Weights of a small segmentation model.
Model: 2.88M parameters, 48-pixel images, arch unet, activation silu, widths [64, 128, 128].
Training: soap at rate 0.0034, 18600 steps, batches of 256, held-out accuracy 99%.
Data: trained on short English words printed on busy colour backdrops, 45211 training examples.
Rows from block 7 of a small segmentation model, named by matrix and row number. Rows with one number belong to one channel. Each number is 128 + 24 x the weight over its row's rms, rounded and kept within 0 to 255. All counts start at 0. After the name is the row's rms in percent of the matrix's.
After each channel's rows are labels from the 100 images, of 14848, where the channel reaches its highest value: "responds to" is what is common among them. Only what is clearly more common there than usual is listed. The data: short English words printed on busy colour backdrops.
# convs0: first 3x3 conv (model.mid.2.convs.0.weight, 128x128x3x3, each kernel summed), inputs 0-127
# convs1: second 3x3 conv (model.mid.2.convs.1.weight, 128x128x3x3, transposed, each kernel summed), outputs 0-127

convs0.57 134 [137 132  87  92 126 111 132 154 108 125 109  89  96 116 125  86 161 122 184 175  90  93 142 132 143 112  80 132  97 137 143 100 145  92 143 136 139 151  72 146 145 135 148  97 127 128  99 138  94 148 130 142 131 140 146 142 120 136 131 137  84 138 124  76 115 118 135 127 135 127 103 111 114  91 150 122 126 119 147 125 107 119 128 124 105 117 182 123 122 119 116 143 108 110 120 128 121  91 121 136  99 105 120 193 124 128 140 107 180 101 141 113  80 153 105  90 148 143 162 161 129 124 199 136 141 110 123 131]
convs1.57 186 [121 115 145  82 128  81 121 122 144 107 163 110  91 153  99  94 107 108 116 166 125 104 108 128 140  87  96 131 132  93 139  91 127 132 125  90 143 142 142 133 214 117 156 127 144 128 119 151 104 104 133  95 114 125 131 131 136 115 145 150  75 128 126 115  91 108 160 130 159 145 103 108 119 104 137 111 131 134 105 156 128 135 144 142 145 117 104 137 114  95  90 145  85 117 158 126 134  88 137 135  94 137  90 162 102 118 117 140 166  96 106 118 118 146 120 136 192 129 134 169 104 142 138 185 152 133 136 132]
responds to: bold

convs0.123 083 [135 126 135 141 123 115  74 144 143 120 139 148 165 127 158 137  97 156 123 187 110 127 130 139 161 126 120 131 122 113 119 146 155 126 101 157  95  98 125 134 142 113 137 113 118 123 135 116 138 117 127 168 118 112 149 113 133 100 179 113 103 140 167 128 130 137 117 107  95 172 135  98 175 133 140 148 143 123 138  92 152 146 151 129 127 189 161 132 121 137 132 116 128 139 131 130 147 143 151 142 126 122  99 104 116 131 244 138 147 140  86 122 145 117 108 114 107 130  90 132 107 112 181 130 152 118  91  79]
convs1.123 070 [161 145  77 140 135 154 111 150 166  82 162 145 140 109 123 110 166 140 139 102 109 133 112 103 104 117 145 127 103 167 117 147 120 117 130 152 145 104 159 162 126 147 114 107 143 146 157 134 141 138 147 139 162 154 112 122 139  99 137 158 130 153 165  95 140 125 118  93  89 157  89  61 135  92 137 109 134 138 153 128 119 164 142 137  95 119 105 123 105  98  99 108 153 122 141 131 184 140 137 153 128 157 152 106 184  87 129 130 101  96 140 153 106 159  95 103 125 127 173 131 126 101  96 103 153 129 133 140]
responds to: capitals; the letter o

convs0.2 123 [121 115  86 131 123 123 143 115 134  92 123 155 170 126 119 168 125 113 143 130 124 122 158 132 141 117  95 141 165 113 140 136 122 138 162 141 134 162 118 122 108 158 105 139 117 132 151 185 243 134 146 168 153 138  97 154 113 122 124 106 172  92 127 114 128  88 139 120 128 127 122 103 114 141 167  77 111 128 134 122 171 127 107 158 116 129  80 123 124 151 123 112 118  90 134 108 134  89 109 119  98 125  98 142 143 139 166 133 141  87 140 101 118 136 128 129 149 132 122 162 149 146 117 167 111 169 113 132]
convs1.2 089 [127 150  88 144 164 142 176 121 102 165  80  95  99 109 120 109 172 154 125 146  93 120  82  85 130 126 143  92 143  86 118 107 141 127 128 143 185  98 128 106 119  99 119 147 101 142 108 126 103 129 131 109 126 109 133 142 156 122 124 125 113  84 117 136 119 123 167 115  93 122 112 159 129 142 109 126 151 145 170 125 146 111 154 127 113 119 127 155 146 160 106 126 126 167  85 121 121 134 120 107 150 124 178 139 137 128 137 147 150 104 138 154 152 135 157  91  98 125  98 107 114 148 168 104 155  94 139  59]
responds to: curved

convs0.112 116 [128 123 146 169 154 105 109 132 152 114 134 139 106 138 118 131  89 111 133 152 115 124 123 194 144 102 129 160  69 116 122 110 103 156 121 111 102 111 138 156 137 103  86 113 117 139 158 123 118  81 120 118 135 115 121  97 134 123 136 131 138 127 135 122 150 122 158 128 144 185 129 141 145 156 146 119 130 154 187 126 134 137 138 126 153 136 144 114 111 153  85 137  14 123 140  98 138 118  99 137 127 119 130 112 116 111 128 131 142 124 177 158 132 119  98 139 149 146 202 104 153 109 119 133 137 119 127 146]
convs1.112 100 [119 108 119  58 153 113 104 105 125 130  93 116 129  72 129 136 155 119 141 170  99 175 112 125 152 157 108 137 122 140 140 126  97 139 154 137 108 147 138 143  96 153 174 115 135 122 107 133 107 159 156 143 128 119 101 129  80 111 132 139 126 117 142 149 125 133  79  85 126 159 134 129 151 107 160 112 137 114 115 141 115 132 114 158 145 125 167 103  93 105 133 135 142 141 143 122 121 125  90 120  55 139 131 123 154 164 170 107  93 134 111 106 105 101 173 158 123  72 133 118 148 139 139 173 127 151 147 104]
responds to: bold

convs0.100 104 [146 145 128 128 114 125 152  77 182 133 113 123 148 143 115 166 122 137 158 156 111 112 113 155 131 147 135 116 110 103 119 226 174 113 106 111 155  93  75 129 147 128  93 100 152 130 121 131 123 136 109 116 127 131 120 146  93 135 129 119 164 124 169 144 154 125 114 123 137 133  90 163 141 106 124 118 124 109 156 123 101 119 121 128  98 145 153 126 123 124 124  77  89 131 115 149 113 160 113 109 122  93 165 107 134 144 162 184  94 110 139 119 138 119  97 112 118 133 163 158 137 132 139 119 186 150 131 162]
convs1.100 097 [104 124 110  85 115 148 103 148  87 124 127 111 141 100 158 169 126  61 127 110 129 118 132 143 101 131 165 114 141 156 118 118 110 154 158 182  45 123 141 119 134 134  87 108 110 107 105 139 109  97 106 109 118 144  91 143 156 137 124 129 153 114 158 125 121 106  93 128 141 143 104  84  95 136  87 119  82 114 147 139 138 120 102 166 144 127 145 105 106 119 122 152 111 102 137 101 108 113 133 125 132 133 112 167 131 132 111 131  84 105 115 130 110  96 151 120 102 135 119 119 135  68 127  91  93 119 163 112]
responds to: italic; grey ink

convs0.122 122 [140 114 113 142 135 106  93 152 130 119 170 151 157 121 159 128  92 159 129 176 113 115 120 125 160 142 121 118 107 123 110 150 155 120 134 150 107 121 134 148 128 102 153  72 121 132 144 128 132 114 139 158 126 131 164  81 152 111 176 107 129 122 171  98 122 129 126 106  96 172 107 103 180 131 144 144 140 121 130  92 144 132 141 128 123 145 129 151 103 124  94 111 125 138 140 127 134 151 150 125 127 122 111 122 107 131 255 118 157 156  82 105 137 118 106 123 119 123 107 134 125 127 145 117 142 103 127 107]
convs1.122 105 [124 147  64 126 141 122 126 151 148 103 120 152 124 140 133 117 178 125 133 116 123 106  98 108 122 137 129 131 166 172 138 124 123 128 160 178 135 103 157 174 162 151  94 116 110 138 176 144 155 154 145 143 144 127 133  84 109 143 180 160 135 170 136 106  88 126 127 111  95 145 108  72 120 115 140 134 108 126 119 133 146 163 132 130 113 159 146 137 138 131  94 120 127 125 141 141 117 102 123 103 123 157 167  90 178  87 151 146 110 137 114 161  88 138  72 111 126 152 141 122 126 106  86  99 131 150 134 152]
responds to: capitals; the letter o

convs0.41 115 [129 151 149  94 137 110 112 160 131 108 130 105 120 112 137  82 137 173 103 163 133 118 134 107 127 118 146 113 142 111 124 106 133  87 162 172 185 168  98  97 137 108 158 122 137  71 108 141 181 160 136 149 144 104 124 111 139 141 126 153 104 137 126 143 108 147 136 141 112 102 145 132 129  91 128 147 188 106 120 133 133 143  84 160 141 152 162 160 154 107 123 126  89  94  82  82 126 126  91 167 127 142 135 127 138 138  82 155 103 136 136 169 124 141 133 130 104 106 126 133 131 158 101  97 139 117  97 109]
convs1.41 105 [159 111  86 118 157 159 120 139 120  94 139 129 142 146 165 122 151 115 138 145  81 147 201 135 150 133 126 129 134 128 143 108 109 118 105  71 113 113 114 172 127 127 165 144 118 145 118 121 145 125 154  91 155 123 138 153 110 149  83 105 158 102 129 153  86 141 110  66 144 130 164 103 133 155 136 111 148 117 124 145 133 125 148 141 150 126 152 133 131 134 117 193 177 105 145  87 132 120 157 169 108 124 113 126 143 140 132 106 159 139 107 156  70 122 156 118 129 142 154 138 135 112 176 138 133 119 165 128]
responds to: curved

convs0.52 173 [144 144 159 103 110 104 154 154 108 118 151 106 111 111  93 110 123  91 125 124  85  98 228 114 147 141  84 146 106 126 153 106 135 130 130 138 116 130  81 115 139 193 127 125 153 143 115 114 108 126 120 114  77 131 135 119 122  79 132 147 106 131 169 105 126  92 123 123 176 105 108 100 130 126 137 131 116 143 164 136  90 132 121 117 106 132 114  89 113 118 108 114 118 125 124 157 138 133 127 127  92  93 113 129 136 117 106 117 168  91 125 145 118 184 132  86 166 138 164 135 141 129 162 129 133 144 149 125]
convs1.52 229 [162 150 132 104 121 107 109 118 158  93 178 130 138 171 113 104 127  93 121 131 100 123 125 128 130 106 125 101 122  83 108 112 157 125 115 109 144 136 115 108 161 137 147 107 182 134 126 123  80  90 104 125  95 101  78 130 116  94 171 160 103  97 116 110 114 116 125 107 154 113  80 105 156  74 137  99 119 159 137 126 116 126 135 129 130 139  73 144 132 106  79 138 143 135 192 139 134 126 108 146 123  99  96 152 127 112  94 129 123 101 125 111 121 120 111 177 161 114 172 147 125 123 142 144 128 119 112 160]
responds to: bold

convs0.53 115 [118 109 147 148 111 131 148 141 164 151 132 156 159 165 101 120 118 125 142 119  56 127 115 109 145 109 101 121 129  86 138 131 134 112 103 147  84 130 168 132 150 118 147 119 119  96  93 157  94 123 146 110  85 125 114 119 105 138 102  98 112 123 127 154  78  98 118 116 118 119 111 120 106 100 120  99 133 131 122  93 119 114 117 139 142 157 116 122 125 158 137 204 145 131 103 132 129 109 101 112  90 141  82  73 109  75 113 132 118 111  91 115 203 144 145 123 129 146 164 116 139 155 122 140 120 107 153 123]
convs1.53 101 [110 122 128 145 108 154 135 125 121 149 121 134 143 103 170 110 134 112 161 173 123 100 109 134 147 105 165 135 134  84  59 104 121 146 114 102 138 161 155 160 132 111 123  99 134 103 141 123 111 123 126 127 123  95 119 177 144 152  94  96 121 131 147 187 137 114 153 140 136 110 112 113  84 103 135 143 126 134 163  66 160 133 135 182 149 142 160 132 114 136 137 141 121  83 155 154 116 147 161 173 158 130 154  95 105 136 143 156 145 146 109 139 157 114 112 114 103 137  98 156 121 179 103 160 132 109 115 125]
responds to: grey ink

convs0.19 124 [128 122 166  88 114 148 127  90  91 145 119 131 112 122 150 138 150 133 131  92 107  95 115 154 150 137 186  99 101 128 161  74 149 101 127 107 148 148 131 114  98  98 141 113 110 132 116 122  83 130 131 112 112 145 101 118 126 151 119 153 131 108 137  69 148 145 151 104 137 105 115 169 149 118 153 103 151 114 172 116 123 106 144 127 104 125 119 116 122  90 146  75 133 168  93 123 125  91 151 111 149 125 122 161 140 205  98 110 121 149 127 139 145  82 147 137 163 100 127 156 134 138 109 111 143  97 155 140]
convs1.19 132 [ 78 104 106 147 101 132 101 145 113 126 105 143 116 119 121 126 140 122 123 106 138 133 110 123 166 171 111 114 134 129 155 173 112 158 147  73  99 114 103 139 117 122 132 113  95 122 101 125 155 151 126 145 143 111 174  83 151 145 100 102 137 147 155 166  79 124  94 119 129 154 119  98 108 155  83 130  98  78 128 140  90 184 101 152 124 179 135  95 128 122 127 110 148 115 123 117 100 163 137 165 105 101 151 129 116 126 158 133 128 140 150 136 183 128 159  97 173 142  87 116 141 134 117 112 122 127 135 137]
responds to: grey ink

convs0.72 129 [114 114 116 127 122 119 130  73 159 133 121 101 105 126 165 163 163 124 114 124 116 120 155 117 114 163  98 107 135 123 125 149 115 102 132 150 134 123  92 119 115 124  81 104  90 117 101 154 225 133 132 171 161 132  84 135 105 145 123 143 177 134 105 103 146 117 119  98 139 130 110 151 112 112 117  62 127 112 131 105 167 146 142 173 147 116 113 132 142 125 113 130 115  93 111 142 128 109  84 144  61 128 123 159 134 133 150 124 147 128 151  88 162 118 122 141 132 102 120 132 132 120 128 168 141 146 148 114]
convs1.72 110 [146 147  83 151 159 140 136 167 152 124 115 125 128 110 143 118 177 106 156 133  94 115  91  82 119 135 131 111 153 128  97  65 140 142 158 132 142 102 124 128 145 104  92 136 118 116  98 150  97 144 119 111 147  96 115 109 143 128 140 137  58 120 156  87 117 112 161 111  84 121 119 131 116 134 151 132 169 143 145  99 139 133 160 149 139 115 140 146 114 127 103 131 118 135 145 130 145 117 137 171 145 148 137 111 167 136 177 180 157  89 100 127 167 169 133  95  94 134  86 160 151 140 135 127 112 146 130 103]
responds to: curved; italic; capitals

convs0.42 079 [129 124 186 142  93 148 110  88 133 120 104  96 172  95 121 161 112 128 142 129  92  67 122 126 152  99 130 111 123 130 124 143 139  98 126 122 111 150 146 133 128 144  93 112 173 198 123 129 135 135 115 166 143 177 117 124 150 114 138 127 142 163 127 122 118 121 126 133 113 125 121 130  83 155 131 126 159 109 123 128 135  79 109 141 128 115 113 122 120 120 123  93  66 138 122 158 120  97 143  46 122 102 124  90 146 154 126 153 150 109 125 127 131 142 130 137 108 134 116 156 101 180 103 122 124 102  87 157]
convs1.42 091 [130 155 138 100 103 129 119 157  83 104  97 153 150 123  98 146 105 158 110 152 126 199 147 114  88 153 142 138 138 188 122 106 148 121 173 133 133  97 105 111 136 170 106 111 161 102  89 138  85 125 134 126 149 143 138 132 119 163 101 150 146 114  99 162 100 100 168 138  90 102 134 114 131 134 121 154 140 128 154 152 130 129 149 170 139 167  79 150 111 168 138 159 139 107 122 139 115 100 147 107 118 116 128 132 120  97 104 118 141 112 172 158 118 138 139 148 144 125 153 113  98 133 171 136 130 146 101  95]
responds to: small letters

convs0.60 092 [108 140 100 108 151 119 122 140 114 165 127 110 108 145 162  95  90 117 137 101 169 109 174 129 120 106 141 101  44 104 113 131 118 151 130  88 145 110 170 120 152  93 153  88 118 120 137  91  89 116  93 128 120 140 121 114 136 130 147 120 108 111 135  95 125 148 112 117 118 182 119 115 159 125  90 130  92 118  72 129 105 143 150 139 116 139 133  88 123 108 138 145 126 166 109 104 109 149 131 117 121 123  97 126 119  80 108 141  85 129 104 114 131 127 134 105 141  79 122 135 117 146 120 140 137  64 152 156]
convs1.60 084 [118 133 137 122  96 137 112 127 114 167 141 175 134 160 154 135 142 158 143 132 146 149  77 130 157 107 119 136  95 108 124 113 135 106 162 142  38 144  92 127 117 144 135  70 146 124 138  97 130 166 105 101 167 134 137 157 145 115 128 105 176  90 140 148 159 142 139 114 142 115 122 131 128 116 152 138 117 131 135  89 103 135 121 118  86 125 146 111 135 177 176 167 107 156 127 103 108 174 112 112 179 145 101 113 143 135 135 145 132 130 148 117 129 140 139 135 159 142 128 121 106 154 130 140 160 127 146 185]
responds to: curved

convs0.0 094 [ 95 130 135 142 135 103 134 102 137 118 124 123 139 118 119 146 149  82 166 135 172 144  52 145 127  98 121 124 125 100 141 130 127 150  77 123 140 173 155 143 149 144 141 146 145 172 149 125 167 148 146 129  98 105 142 136 117 164 127 120 124 131 159 143 133 145 136 151 131 146 107 113 165 131 136 131  80 131 155 136 119 148 119 142 142 163 116 133 125 132 146 105  85 121 174 102 116 155 155 109  96  92 121 105 145 114 182 146 115  99 136 141 109 165 159 111 180 179 154 159 142 169 141 155  92 153 122 108]
convs1.0 084 [141 101 135 106 135 131  97 166 123 113 141 151 129 146  66 152 116  78 102 123 121 133 139 148 166 153  79 118 114 119 118 151 111 116 152 110 126 111  90 121 138 138 134 115  90 116 122 103 106 106 111  83 101  84 113 108 115 116 123 114  98 149 101 168 118 144 141 142 126 153 136 127 146 126 133 109 143 128 126 150 170 139 135 138  86 126 156 156 100 150  99 134 128 170  99 155 157 107 123 136 147 117 144 180 102 127  73 100 177 102  97 128  71 147  97 128 130  73 142 132 118 114 107 136 169 107 132 144]
responds to: grey ink

convs0.119 077 [156 111 127 132 137 162 166  79 155 126 110 117 144 139 139 108 189 164  83  88 147  75 140 101 121 137  91 104 151 154 176 100  94 103 143 130 143 159 130 128 124 138 127 151 160 118 107 143  97 136 136 145  80 137 141 152 122 131  93 134 140 152 127 137 104 143 140 203 128  62 135  94 136 116 106 109 105 115 122 129 118 119 112 114 126 125 129 129 132  98 182 135 161 104 125 119 129 121 134 161 133 122 122 107 145 135 101 139 128  90 133  95 134 159 138 121 115  84 164 142 128 109 119 142 133 165 118 172]
convs1.119 062 [ 96 200  80 148 150 117 133 159 137 105  83 170 125  89 124 149 115 131 125 116 103 148 127  99 135 133 134 110 133  98 145 141 145 113 114 108 144 104 155 148  86 100 152  90 132 120 123 153 133 114 151  97 169  89 128  73 136 130 130 102 110 117 131 117 169 144 173 112 148 126 118 135 121 166 158 109 119 124 105 157 143 153 117 131 127  67 134 132 132 122 163 135 167 149  92 123  92 148 168 128 141 164  95  97 126 113 110  88  99 120 110 129 141 109 120 140 138 142 117 173 164 156 133 128 103 101 132 120]
responds to: serif

convs0.105 085 [150 109 155 133 191 159  94 154 127 163 140 160 115 129 124 137 123 155 105 132 114 107 104 161 135 161 127 186 118 196 132 103 123 135 123  86 123 143 124  95 136 137 121 139 110 114 107 157 151 108 127 113 147 134 120 123 158 118 157 177 129 163 141 147 108 111 115 115 138 133 120 154 113 185 129  89  87 140 164 117 151 121 120 142 157 168 121 164 135 154  95 133  81 114 136 106 108 120 135 122 157  97 116 148 143 118 152 128 196 113 128 140 102 113 165 124 142  94 126 107 141 127 129 118 166 113  86 140]
convs1.105 092 [123 190 104 164 146 133 104 145 128 124 160  88 134 112  99 146 134 113 112  94 143 115 130  86 114 131 129 105 172 148 171 174 117 118  94 125 183  56 138 121 128 120 115 117 109 165 138 117 120  95 107 113 142 120 103  79  95 124 155 121 133 105 150  82 157 126 150 142 115 142 126 121 152 105 116 119 140 149 131 165 144 158 169 112 133 125 138  90 127 124 127 113 148 134 135 143  94 123 123 120 137 140  94 142 142 126  90 128 123 103 103  99  95 125 150 138 111 156 118 118  85 112 109  64 154  89 124 152]
responds to: capitals

convs0.71 102 [ 95  80 108 132 142 117 148  74 132 126  99 118 104 157  86 177 150 116 163 132 136 117 102 150 150  96 101  97 110 138 107 140 130 145 112 131 131  98 125 123 117 109 152 122 129 133 125 157 136 175 122 131 133 126  98 123 123 144 103 126 111 134 156 154 116 125 105 113 137 150 144 148 129 140 143 113 126 137 108 119 142 107 149 162 168 123 135 175 168 101 105 155  76 134  92 137  73 152 168 104 112 152 121  84 159  81 137 184 124 128 120 176  87 104  84 119 141 135 130 122 120 144 129 141 100 102 115  85]
convs1.71 113 [135 153 140 124 114 110 114 153 138 152 169 133 142 133 127 110 131 166 123 175  90 136 142  81  82 103 141 154 137 129 108 110 109 129 155 137 100 131 110  97 106 154 107 121 121 121  81 121  82 156 155 119  96 162 128 103 127 171 104 107 103 137 105 143  86  92 144 171 157 150 136 160 116 109  95 152 137 112 147  70 113 145 161 145 129 148 138 140 128 145  99  93 141  65 101 144 117 116 104 131 121 116 143 152 142 138 130  63 143 102  98  93 124 155 113 158 105 140 162 134 108 137 123 126 141 128  97 117]
responds to: grey ink

convs0.75 131 [146 109 136 148 104 159 174  95 124 131 124 153  99 143 125 134 122 142 125 129 113 122 199 111 131 130  90 122 170 152 124 156 129 112 123 129 142 136 119 148 211 157 102 117 175 128 125 135 116 104 141 104 149 112 100 123 122 125 146 100 159  86 110 172  85 135 151 118 134 102 126 136 139 109 100 115 144 119 116 133 105 142 147 134 128 180 138 116 155 111 113 150 133  84 133 155 125  89 148 140 134 128 139 204 132  97 100 140 146 186 144 132 131  87 128 103 108 107 115 108 127  90 116 128 143 163 124 140]
convs1.75 107 [160 154  83 118 169 142  92 171 188 140 111 160 130 136 130 130 148 129 134  99  76 162  71 139 138 101 111 112 167  99 151 119 135  95 152 162 161 116 110 115 135 136 138 133 124 142 109 103 124 106 109 152 131 102 126  95 158 119 171 150 112 102 144 100 136 136 148 133 124  87 124  69 168 107 134 131 143 152 148 137  80 136 128 125 101 123 123 133 136  91  96 166 126 144 202 105 122 114 115 127 113 155 108 147 104 114 120 131 122  97 129  81 148 140 136 129 128 124 144 101 121 151 123 121  94 125 131 144]
responds to: bold

convs0.114 064 [127 159 177 152 128 157 128  89 149 126 101 122 144 133 123 118 142 161 107 116 123 119 109 128 132 117  99 105 148 151 191  91  93  97 117 175 119 114 133 139 145 126 126 170 171 136  90 149 110 123 139 143 116 147 144 137 109 141  81 149 120 173 141 145 109 149 127 173 105  49 164  83 114 119  99 135 132 128 118 107 135 122 129 119 119 128 151 148 106 130 196 118 162 124 118 124 142 139 141 122 155 124  74  99 122 122 154 111 137  75 134 127 147 152 127 136  86 108 153 158 123 103 135 134 118 139 143 126]
convs1.114 060 [141 151  91 152 138 105 184 157 142 140 134 100 125 115 100 122 112 134 160 102 132 167 139 162 112 138 135 102 148 141 131 160 137 149 123  99 118 126 153  94 105  95 148 103 140  92 124 131 130 159 153 148 149 147 112 133  96 146  86 129 105 129 115 135 145 152 134 137 123 134 133 172 127 153 129 140 113 124 107 105 181 164 164  66 133 118 157 149 134 119  90 114 134 150 126 132 132 125 159 106 171 128 167  83 109  99 172 119 147 103 124 167 148 101 135 158 145 168 158 168 161 151 119 111 100 119  89 161]
responds to: serif

convs0.91 135 [120 139  94 144  74 125 124 106 142 126 100 122 162 155 114 113 132 146 172 136 105 161 189 159 140 143 136 108 121 136 116 159 130 131 196 183 120 143 125 130 114 111 131 141 131 165 126 152 184 123 138 137 153 131  84 155 106 112 122 135 148 117  94 116 153 110 132 108 139  92 106 123 109 148 110 109 128 132 145 123 167 127 128 152 119 119 102 127  94 133 154  99 143 105 197 102 129 123  65 125 124 130  92 170 128 173 142  90 110 103 150 118 153 137 125 133 135 136 136 110 152 113 134 175 110 152 109 132]
convs1.91 109 [136 152  96 123 204 105 146 136 132 110 135  76 106 148 127 111 111 110 151 113 140 107 149 136 119  71 123 120 126 127 174  99 138  98 100 176 145 143 118  87 140 114 168 105 134 132 128  88  81 111 129 120 135 129 126 130 110  86 158  80 127 151 150  84 130 176 121 147 119 126 134 116 150 114  89  65 149 150 142 136 136 104  93  89 120 126 158 112 127 159 140 104 103 162 133 132 123 134 143  99 119 136 131 148 137  77  99  88 121 125 127  94 103 120 142 135 106 148 136 127 118 119 127 108 147 107 156 103]
responds to: curved

convs0.8 089 [111 167 125 192 123 135 146 127  98 151  98 129 156 111 125  90 143 151 143 125 139 147 178 106 140 131 123 148 130  99 140 108 135 132 143 150 112 125 157 167 160  96 138 154 170 153 134 168 138 175 172 168 121 160 121 108 141 144 129 168 167 138 114 160 110 103 118  84  75 113 124 126 163  87 122 125 157 120 136 122 122 128 116 104 114 159 159 142 142 125 148 115 108 115 106 126 149 163 143 109 192 147 161 142 140 149  93 136 102 125 110 141 110 143 126 151  91 145 141 108 135 147 150  84 117 152 154 128]
convs1.8 089 [133  95 102 128 109 143 145 115 114 128 159  89 114 178 158 124 115 109 122 120 142 142 139  99 119  88 111  88 150 110 142 108 137  81 132 130 159 126 113 164 127 161 129 108 111 111  98 150 135 135 138  91 101 138 187 153 145 166 132 115 130 109 119 146  78 147 151 154 119 115 124  93 118 159 137  72 127 132 125 109  64 178  82 163 118 150 140 180 128 137  97 106 181 157 130 133 103 103 147 128 117  99 132 139 112 155 109 141 133 109 158 133 142 162 164 116 147 116 130 103 126 149 102 116 147 135 135 138]
responds to: capitals; bold; curved

convs0.109 093 [105 109  82 131 128  90 145 131 100  93 140 157 144 143 147 137 163 156  95 132 146 104 161 114 162 161 124 124 149 148 102 158 114 161 139 155 155 159 130 108 152 101 132 112  90 128 123 142 139 112 116 143 113 122  83  99 112 128 121 123 122  99  60  91 111 100 169 140 126 143  95 164 117 157 146 133  80 135 121 126 156 137  94 158 134 124 147 108 131 136 139 148 125 136 166  99 116 134 145 145 101 140  81 141 145  94 185 167 169 107 147 121 125 126 125 117  92 103 122  92 139 131  91 121  88 113 110 155]
convs1.109 094 [118 120  87 146 124  99 175 143 131 140  92 122 122 124 127 137 160 148 130 108 114  87  88 134 109  80 111 129 125  96 111  96 137 176 118 133 160 164 120 159 184 113 114 129 144 177 129 130 123 110 118  98 137 108 135 144 143 134 130 147 103 113 132 110 116  85 135 109 139 114  98 141 144 108  83 124 104 106 135  78 160 109 149  95 109 124 159 138 105 121 121  97 127 132 199 143 120 109 104 126 122 132 121 127 152  98  97 112  94 149 114 131  78 120 112 112  76 134 113 163 135  68 136 116 164 143 148 131]
responds to: curved

convs0.45 117 [104 116 138 134 135 124 138 115 123 143 111 146 134  94 124  96 132 115 121 130 148 126 122  99 121  96 125 125 163  62 111 135 109  95  95 125 131 105 133 131 162 135 141 100 137  88 129 162 140 136 120 142  93  95 167 105 170 142 169 164 124 179 148 149 149 168 139 150 149 129  98 103 168 126 111  99 116 133 147 131 145 133 117 173 145 130 117 160 142 126 148 116 126 188  33 123 171 147 132 166 111 149 136 113 126 127 138 131 143 127 154 145 120 125 118 104 120 106 120  96 138 134 103 127  67  98 104 120]
convs1.45 111 [137 127  69 137 122 104 130 162  91 141 133 119 103 124 109 175 142 115 165 160 149 118 122 135 148 122 138 151 144 103 139 100 135 131 119  78  78 134 168 127 139 125 135 124 102 131 147 123 114 132 146 102 124 156 109  91 110 149 107 103 165 128 153 126  93 147 127  77 132 167 129 104 105 133 127 100 150 140 129 160 163 162 176  94 128 101 146 116 102 137 127 132 140 118  80 107  99 120 143 138 129 162 127 139 159 173 140 106 134  61  81 113  72 163 141 143 133 133 129 170 136 150 135 128 153 126 115 109]
responds to: capitals; the letter u

convs0.25 112 [157 132 196 143  93 166  92 134 122 151 113 105  70 105  76 135  85 134 171 137 119 131 159 145 139  89 154 124 153 127 167 164 134 127 141  90 126 118  96 148 148 141 125  90 117 101 136 109 104 171 161 102  81 148 137 124 113 159 163 160 149 118 155 160 109 139 133 134 132 134 136 124 108 108 167 113  79 136 119 140 102 151 103 122 113 139 146 110 131 105 147 124 136 117  80 123 125 136 114 138 134 163 105 102 138 182 114 154 128 123 102 132 124 135 147  97 130  84 157 115 128 114 128 115 140 152 107 151]
convs1.25 118 [ 87  81  88 104 106 159 144 103  85 161 106 129 134 125 160 115 161 103 109 124 117 123  94 108 145 143 117 154 138  75 113 134 105 168 149  74  88 110 126 117 102 129 140 131  96  98 105 155 147 137 146 127 141 134 128 133 192 125  81 112  97 128 136 165 113 109  88 103 131 126 141 116 140  99  99 133  97  88  94 141  95 127 127 152 124 111 158 111 108  97  97 135 115 149 130  85 130 145 113 141 117 129 135 135 137 150 143 133 159 104 129 147 189 100 150 130 124 133  80  92 124 137 136 130 107 107 103 121]
responds to: grey ink

convs0.16 083 [178 165  88 120 144 141 127 121 137 103 126 151 162 127 134 137 104 140 110 128 147 165  80 117 103 142 148 106 109 118 121 170 123 111 125  72 112 109 114 129 127  99 144 138 166 133 155 118 103  87 129 111 163 102 114 167 148 157 139 154 133 105 115 109 114  76 135 107 105 138 119 118 131 127 107 155 163 127 153 133 129  88 157 112 183 107 111  67 164 117 136  80 107 143 160 129 161  83 149 143 136 144 114  61 108 121 112 151  93 144 138 112 136  83 108 105 149 132 107 127 129 128 127 130 140 129 126 135]
convs1.16 078 [139  98 146  75 104 129 105 107 108 115 183 108 137 126 143 134 144 133 127  98 104 120 132 147 108  86 149 118 108 146 138 111 133 166 106 125 119 135 120 109 131 138 149 104 131 150 143 150 119  92 126 140  78 145 122 134 109 146 159 169 152 140 121 149 148 147 123 143 161 104 104  97 158 147 132 108  97 115 135 175 107 173 121 117 147 124 125  44 107 128 122 121 137 102 136 143 141 162 127 165 156 153  83 107 154 160  80 160 146  91 120 132 127 129 119 173 114 114 147 139 103 117 159 142  77  96 158 143]
responds to: grey ink